A small segmentation model, trained from scratch: 10500 steps.
Rows from block 10, named by matrix and row number. Each number is 128 + 24 x the weight over its row's rms, rounded and kept within 0 to 255. All counts start at 0. Numbers have three digits each. After the name is the row's rms in percent of the matrix's.
# conv: 3x3 conv (model.mid.1.conv.weight, 256x256x3x3), inputs 186-191, a 3x3 kernel for each
conv.125 029:128128128128128128128128128000128128128128128128128128128128128128128128128128128128128128128128128128128128128128128128128128128128128128128128128128128128128128
conv.126 028:128140180136113165130122162123156153127125128110118167126123091113091098137128128144148120109167146096121196080144140110089104099087124132117157128119085120103122
conv.127 022:137128128128128196128128128139121131129128128128066119129133129128113011128128139128140122128162206090128128126112123130099119128083120128144121128128128128128095
conv.128 031:127128128128128128126124127154125128131139150131142134098138194128136229128123124128132126128160135101128135147124150118152157132141135130138118132134164126128139
conv.129 025:128128128128128128128128128128128128128128083128128128128128000128128128128128128128128128128128128128128128128128128128128128128128128128128128128128128128128128
conv.130 060:106124119106128128122149127131120106058145118143114147129177139135128132126127128115125125164127123133140123161128129178112130141141125127147114127141131127133129
conv.131 031:128128128128128128128128128128128128128007128128128128128128128128000128128128128128128128128128128128128128128128128128128128128128128128128128128128128128128128
conv.132 079:127128128128126128126139120128128128128128128128128144128128110126123104131150134128128128127125128138127126128000128120128129117132126133128128128123126127118130
conv.133 040:128150128128128128128128128128124135128132122091128099121124126128127090128128128128128128130128128093105128107128128128128075083255119128123128128187129128128128
conv.134 064:133133132175139134134185129128128129125055130129014098126087128129127117130128175152129129130127132117112134121125129092108121128136132129125122129127132129130138
conv.135 107:131130131130129130130129130128128129128128128124128129129127126128121125129130131130129129131121129124128129128000127126124124126121206130128127129126123129128124
conv.136 488:128128128131128128128132128129128128131131128127128128128129130129161127126128128128128128128128130128128128076066076129129130238255128123128129127128128128127127
conv.137 045:128128128128128128128128128128129128128128113128128128128000101127128129128128128128128128128128128128128128129130128128000128128128128128128129128128128128128128
conv.138 043:129128128128128136128128128128128128126151131128128131129125166128128128128128128128128128169184130128128129070096125126129122128129128128114106128128119130128134
conv.139 038:132131132132131133134132132129128129125111128125141151127096091128117232128130122130128130130128122137135132124124111061117110121127146128125114128121148133126123
conv.140 016:128128128128128128165128128128128128128128128128128103128128128128128099128128128128128128128128128128128128128129070128128128128128128128128128128128128128128128
conv.141 147:133127127157127139142151128126127128124135125128131139132127126125129126132131128133128127123185127152135127139000124119128114128127109143129114128127107125128128
conv.142 024:133134138130128131133129133125123134148150121121105118107148154125114086134139138139129137138128141127120114128134124134133102119101125126137144128117132135131112
conv.143 062:129128130131130247135139124129128129128127067135130124128116072129127182128128128129128129129124120111118127128127120127121116128136128129128123136166127129127129
conv.144 022:128128129128128128128128128106127128150167147105210127148190198139175198128137129128124127131138129237191120127136138230161156114205125128131148134126127128111112
conv.145 050:141130130134151123116127135120141131120138128120098128134128154131125098126129135136124129159127132121138126113137132131124126127113112111109136128127131133128115
conv.146 044:126126046128127103128128127124127127127137128127149143128128151126127254128128128121080127125117127185177128126132137127137145123162133126127134127121136127128125
conv.147 053:128128128128124128128127144121125128117122134101129215112121141082126255128128131128128128127127130121126111121127133089133145078134146129124133128126129097128135
conv.148 050:116120120121121117120120118122123120145134128125113105146169153134134097151152142119123121121131125105126122140141130151132143150124119129140132135121121128153130
conv.149 081:128128128128128128128128128128128128128126128127129128128128082130125138128128128128128128128128128128128128128128128127125128128131128128128128128128128128128129
conv.150 028:128129128128132129128128128132122128125128128129130093125119126128128000128128128128128127128128128128128125122118127123128128128130024130127123128128128129129129
conv.151 024:128128128128128128142179116128128199128128128128103128128128128063087128191128128128122128128121128066128128128125128128128128029128128128128128128128128128128128
conv.152 016:183138128128119128128128128128036096128115128128078128128128128128000056128128128000128128085128128034128128072128128128004128128128076128128128128128128128128128
conv.153 095:128128128141129127126128117127128128122143116130129095142114103161131158127130130128123128136122128148128128124127130157116122136255121127122133211126127162120125
conv.154 016:128128128128128128128128128128128128128128128128128126128128128128128048128128128128128128128128128128128128128128128128128128128128128128128128128128128128128128
conv.155 244:128128128128128129128128128128128128128128128128128127127128128127128132128128128128119128128128128128128128128000025127127129128250127128128128128128128128128130
conv.156 059:139161140132130133129165130125088137130125128102074112120126122068040076129128128131127128110131133064095129113121126119113125058086128146131128124128128130128128
conv.157 033:127127127128127139127127127001130129131128127127127128129137130128128128127128128090125129128128128128128127105072129134128126128127126124000135128128128128127127
conv.158 040:129129129130146129129128128128128128128124128102112129128128117000125122128128128127128128129128128129128132128128126128121125067121125129126128128128123128128127
conv.159 008:128128128128128128128128128128128128128128001128128128128128128128116128128128128128128128128128128128128136128127128128128128068128128128128128128128128128128128
conv.160 044:128128128128128128128128128128128128128128128128128128128128128128128128128128128128128128128128128128128128128128128128128128128128128128128128128128128128128128
conv.161 021:129129129128129129129128128122121128125104098129130128077116028128129131128128128128128127128128128128128129121117128122128129128130129130127122128128128129129129
conv.162 119:128128128128128128125128128128128128128128128128128128128128128128128127128128128128128128128128128128128128128000128128128128128128128128128128128128128128128128
conv.163 020:128128128128128128128128128128128128128128128128128128129128000128128130128128128128128128128128128128128128128128128128128101128128128128128128128128128128128128
conv.164 025:128128128128128128128128128128128128128128128128128128115128128128128008128128128128128128128128128128128128128128128128128128128128128128128128128128128128128128
conv.165 124:130121128129134128127140158128127129129128123129124134129130127129125125130126128129129129124125128128144122128000130128127129127130120130129126130130128128130131
conv.166 054:128128128128128128128128128113128128128122128128128128128128128128128107128128128128125128123128128128128128121127128128128128128000128126123128128128128128128128
conv.167 043:128128128128128128128128128000128128128128128128128128128128128128128128128128128128128128128128128128128128079103128128128128128128128128128128128128128128128128
conv.168 058:128128128128128128128128128128128128128128128128127125128118129128128123128128128128128128118128148128126123128128128102128128128000128128128128127110128128128128
conv.169 142:128128128128128128128128128128128128128128128127128128128128118127125125128128128151128128128128128128128128128000000127128128179126128128128128128128128128128128
conv.170 053:128128128128128128128128128128128128128128128128128128128128000128128128128128128128128128128128128128128128128128128128128128128128128128128128128128128128128128
conv.171 130:129128129129129130129129126127125136131129132123138119129126141106122126129127133130132126129132129129128128126133135124128130119127128129124126128128129128121145
conv.172 028:128128128128128128128128128128128128128128080124141128124128000118119130128128128128128128128082125128128128125128128122073074148129128128128128128128084128125138
conv.173 100:128128128128128128128128128128128128128128128128126128128127128128123124128128128128128128128128128127128128000128128128127128127127127128128128128128128128128127
conv.174 069:128128128128126127126126131128128128128054125128102127128125125120128128128128128130128128128127128111117128128000128121128128128123127128128128128128128128128128
conv.175 040:133134169136131135133128133153128134128128129128095128040066128064119122128128134131132133119129131062128127100127121039109103092115102128128128119121119128129113
conv.176 026:128128128128128128128128128128128128128128128128128128128128128128127126128128128128128128128128128128128128118128128121128128128127128128128128128128128128128128
conv.177 425:129127131131128127127128124128128129142179128127128126128131127127122167118131127128130128129197128127125127129128079128128128124255224128129128128127128128126140
conv.178 050:128128128128128128128128128128128128128128128128128128128128128128128128128128128128128128128128128128128128128128128128128128128128128128128128128128128128128128
conv.179 055:120118114127122109120121134111128117059086121156132121125165115142163148127122114128128110130143128104138141129121108163106138153163125127133110127067115127140146
conv.180 081:128128128128130128128128128128064128128128128129126127128128128123128109188128129128120128121128128129157128126062104128128126129123166143128128127128128126125126
conv.181 092:132128128129128128129111111189130146069097102128132128129104116137128112128128190128146130132122128129128128161143123109092107128128128128140129126121120128128128
conv.182 052:124124128125117119129119154127125128128142138127127126128115152112125126128128255131128131109149136119123131127130130109136134047124126127127153127117131127127121
conv.183 050:125124128129131137155245175128126137127127106126129200128127144150101167126126130127128131114125127166194123128130133092129105074194139128127134128122128127118109
conv.184 038:126128128128127126129128128133128129154136129123140102158175136148116255128133127128130127100132128125127126146137129184138134119195116127146133144143124128116118
conv.186 057:131119124139135169128121168125128113127128130128124118095032129128128128128126128127111128131115128140117123092128100103129131128128095128126130128127131130129128
conv.187 015:128128128128127127120128128148128128142096137128131125202246102136128134126128127131143118161137123128121128181141123215128144128131128134168068134155118128127128
conv.188 023:125125123125127126124142126128134109118147132141098128198120135157180248123121128127126128128129125117219125169139127175156131171130128153130128136132096122134100
conv.189 076:128128128128128128128128128128128128128128128128128128128128128128128128128128128128128128128128128128128128128128128128128128128128128128128128128128128128128128
conv.190 036:132128134128128140128128128128130137128126128128128095131113150128128000128128128130098128128128135129057128125126128115122104128096118128128130128128112128128118
conv.191 107:128128200128128128128128128126128128127128128128129128128127128128129130128128128128128127128128128128128128127127128128128128128129128128128127128128128128128128
conv.192 077:141125140139138152125128141130126144122133158132159103128107158099112255128128129140128129126139130115127131127120142109138135115135145129127135126125133104129155
conv.193 047:128128128128128127128127124128128128128128128097128122128128128037128128128128128128128128128128128122126128128128128128128128000046128128128128128128128128128151
conv.194 061:128128128128126126128128128128128128128128127128128127128086128116128132128128128128128128114127128128125125128128128115128128128128128128128128128128128122128128
conv.195 016:128128128128128128128128128128128128128128128128128000128128128128071128128128128128128128128128128128128128128128128128128128128128128128128128128128128128128128
conv.196 084:127128132121127144114124121128140128116130127143137207110120137152146126128128135131128137113122117148119127120132125131125129151126133128128138129120128135132123
conv.197 033:142128131136130132114128131098129122104100110130098135248137057124127114143133128106135128137136115126137128162114115169110116136118125140153106167145104138122128
conv.198 062:128155128125123169125103207128127129074122102129131100121078124128123185128129111132127128100093122089155174125116128058128129127143126128127120128127137128128129
conv.199 070:129128137129128129129128128121128128125124126128126129122082145129128126128128128128124129129128130130128126096126126124127127128125133124113129129128137130129127
conv.200 045:127127127127127127127127127128128128128128127114134125128128128124136157128128128127127127127127127128128131128128128123132133126138126127127128128128131128128129
conv.201 038:126128110111120099117138235110127100119108115170139180130114085135165178124126120115099123127094116108233152115120128131098134144162126128123115131129128112140132
conv.202 065:127128114119117128108131111132142119138166128128113136131150173131126065127126132116118131144126129140131092139159159165129137128120110128129176148123117138128097
conv.203 029:144128128128128141143130129119094124128128128128128138128117128126128073128128128050077128137096128144137128000042128124128128128115128128044128128124128128128128
conv.204 025:153136137133154119082140106129136134121121152128043119059108100127116106129141130140129131163128130115132099111120128104084129128129110128128127096119116139133129
conv.205 092:130123129129127127120141130128129129125128129126120127128126127129128130128128175131129128127130130134124129128000128126054127129126128128128128128126128129128130
conv.206 088:129129129129128129128128129130133128130132129129088111126125132125126025128128128133129128255128129128126123127129128121129119125041128255127128123126128127128111
conv.207 030:128129130136127129118175104128130129128136124123135183127064117109128136130137128130128128126120129188094133097126130051000127128130128128108128124100128129130132
conv.208 054:129128091129128128128111122127122128132128117141128143123131129133141135128131134128128128111119129143152133127125090133128128123143222128128126128128129133124130
conv.209 043:130127131134130142135144197128102135126130168128132141125104119127127128128128129140158129144156129138154153080111141113099131125127130120127114128113128130126128
conv.210 034:128128128128128145128128159128128128128128125128054128128128128128090128128128128128128162128115128101128118128125128128106128068128128128128128128128128128128144
conv.211 565:128128128128128128128128127128128128128127127127129128128128128129126129128128128128128128127131128128127128034000000128128128243174255128128128128128128128128128
conv.212 203:128124135114121157128130114130129130130125125117145113128130125128118131128128129128131130131130131124118126129052128125130133121255125128131123129123130127125142
conv.213 019:128128128128128128128128128123128189127128128128128173099052128128128142128128128177128127114128128128155128118123128087128128128128128128120122128112128128128128
conv.214 087:130127129130130126128134156133127131129129132128123158128123120128128122128128127131151126133129136128147137129114129128122123128129120128127113128128127129128129
conv.215 148:128128128128128129128128128128128128128128128128128126128121130128128128128128128128128128128128128128128128128000063124128127168128128128128128128128128128128128
conv.216 012:128128128128128128128128128048128128128128128128128128128128128128128128128128128128128255128128128128128128113128128128128128128000128128128128128128128128128128
conv.217 082:200133130128132161129129125118123130128127109120135126123104146127119128129129144130129128105128129126137130124128130124128129117125242255128128122126129128126128
conv.218 096:131128128128130132130128130127128128120163132130129143133117083141134137130128125128128121131129111131130135131124121128123135155136131130128120131128125140129164
conv.219 011:128128128128128128128128128128128128128128128128128128128123128016100133128128128128128128128128128128128128128128128065029128015128128128128128128128128082094128
conv.220 044:131128129128128157119108153146137136128143208123076108158204173125099109128128128125131132192159193060113127148154142146128163101111128117144175127129114126126123
conv.221 045:116117116116121112116127124114122114135155123110118124127151193122121160122129126121103120118115134091120141119146123128173131125141115117128148123132162118126128
conv.222 048:127127127128128121126128126127127127098123122138131123090128123135149182127128118127127128121128128123125129131129126063135131130157128128130129128129141127126136
conv.223 163:130130131127131123127127197129122117122150255127126127138133116128128187129128128105126128172127129122127128130122123135122125140230128130129117114128125130186139
conv.224 026:125124125124121114128126128123112123126137133142163128123066198127143242128130126125127118018091138126135145131128149112163180124181153124127131127121158128120137
conv.225 035:130124118128131037116108112090164123193118129181143121154185104118177171125128128095080127134131122084128128054096127185192141146167128092135116147139123107150140
conv.226 032:128128128128128128128128128126123128128052128128128128128128127000128128128128128103128128128128128128128128125128128128128128128127128128128128128128128128128128
conv.227 032:130130130128130130130129129091068086123128103129130129126114103128128129130129129128129126128128128128128130120114088120128129126130130160121120130128069130130130
conv.228 080:128128128128128128129128128128128123128128128128127098128128128221103128000127236128128128128128128105128128128000128127128128091129099128128128119128128128128128
conv.229 040:128128128141128128129128128128128128128128128130109128128128102096129000128128128128121128128128128128123128128123124128128128127130128128110128128128128128128128
conv.230 011:128128128128138128128128046134115154128131148128079128128130093128098101129128135128128130128128094126128000128128128128087128128095128146128128128128128128128078
conv.231 059:130125128128148125129133246096048125129125122126103157128132099123137118129128156127128129129116121018128106079106126174117110129109150129128118124177093125128122
conv.232 029:128128128128128125128128128128121128128128128128128128128128127128128000128128128128128128128128128128128128128125118128128128128096128128128120128128128128128128
conv.233 060:128128128128129128128128124128128128128128128128128124128128105128128128128128128128128128128128128128122123128125126128114128128128128128128128128128117128128128
conv.234 029:128126128128126113130130131126139188128113107128128130128115124128125128128128128149156140107071116133129128103119118113089127128128128128128128128127128128128128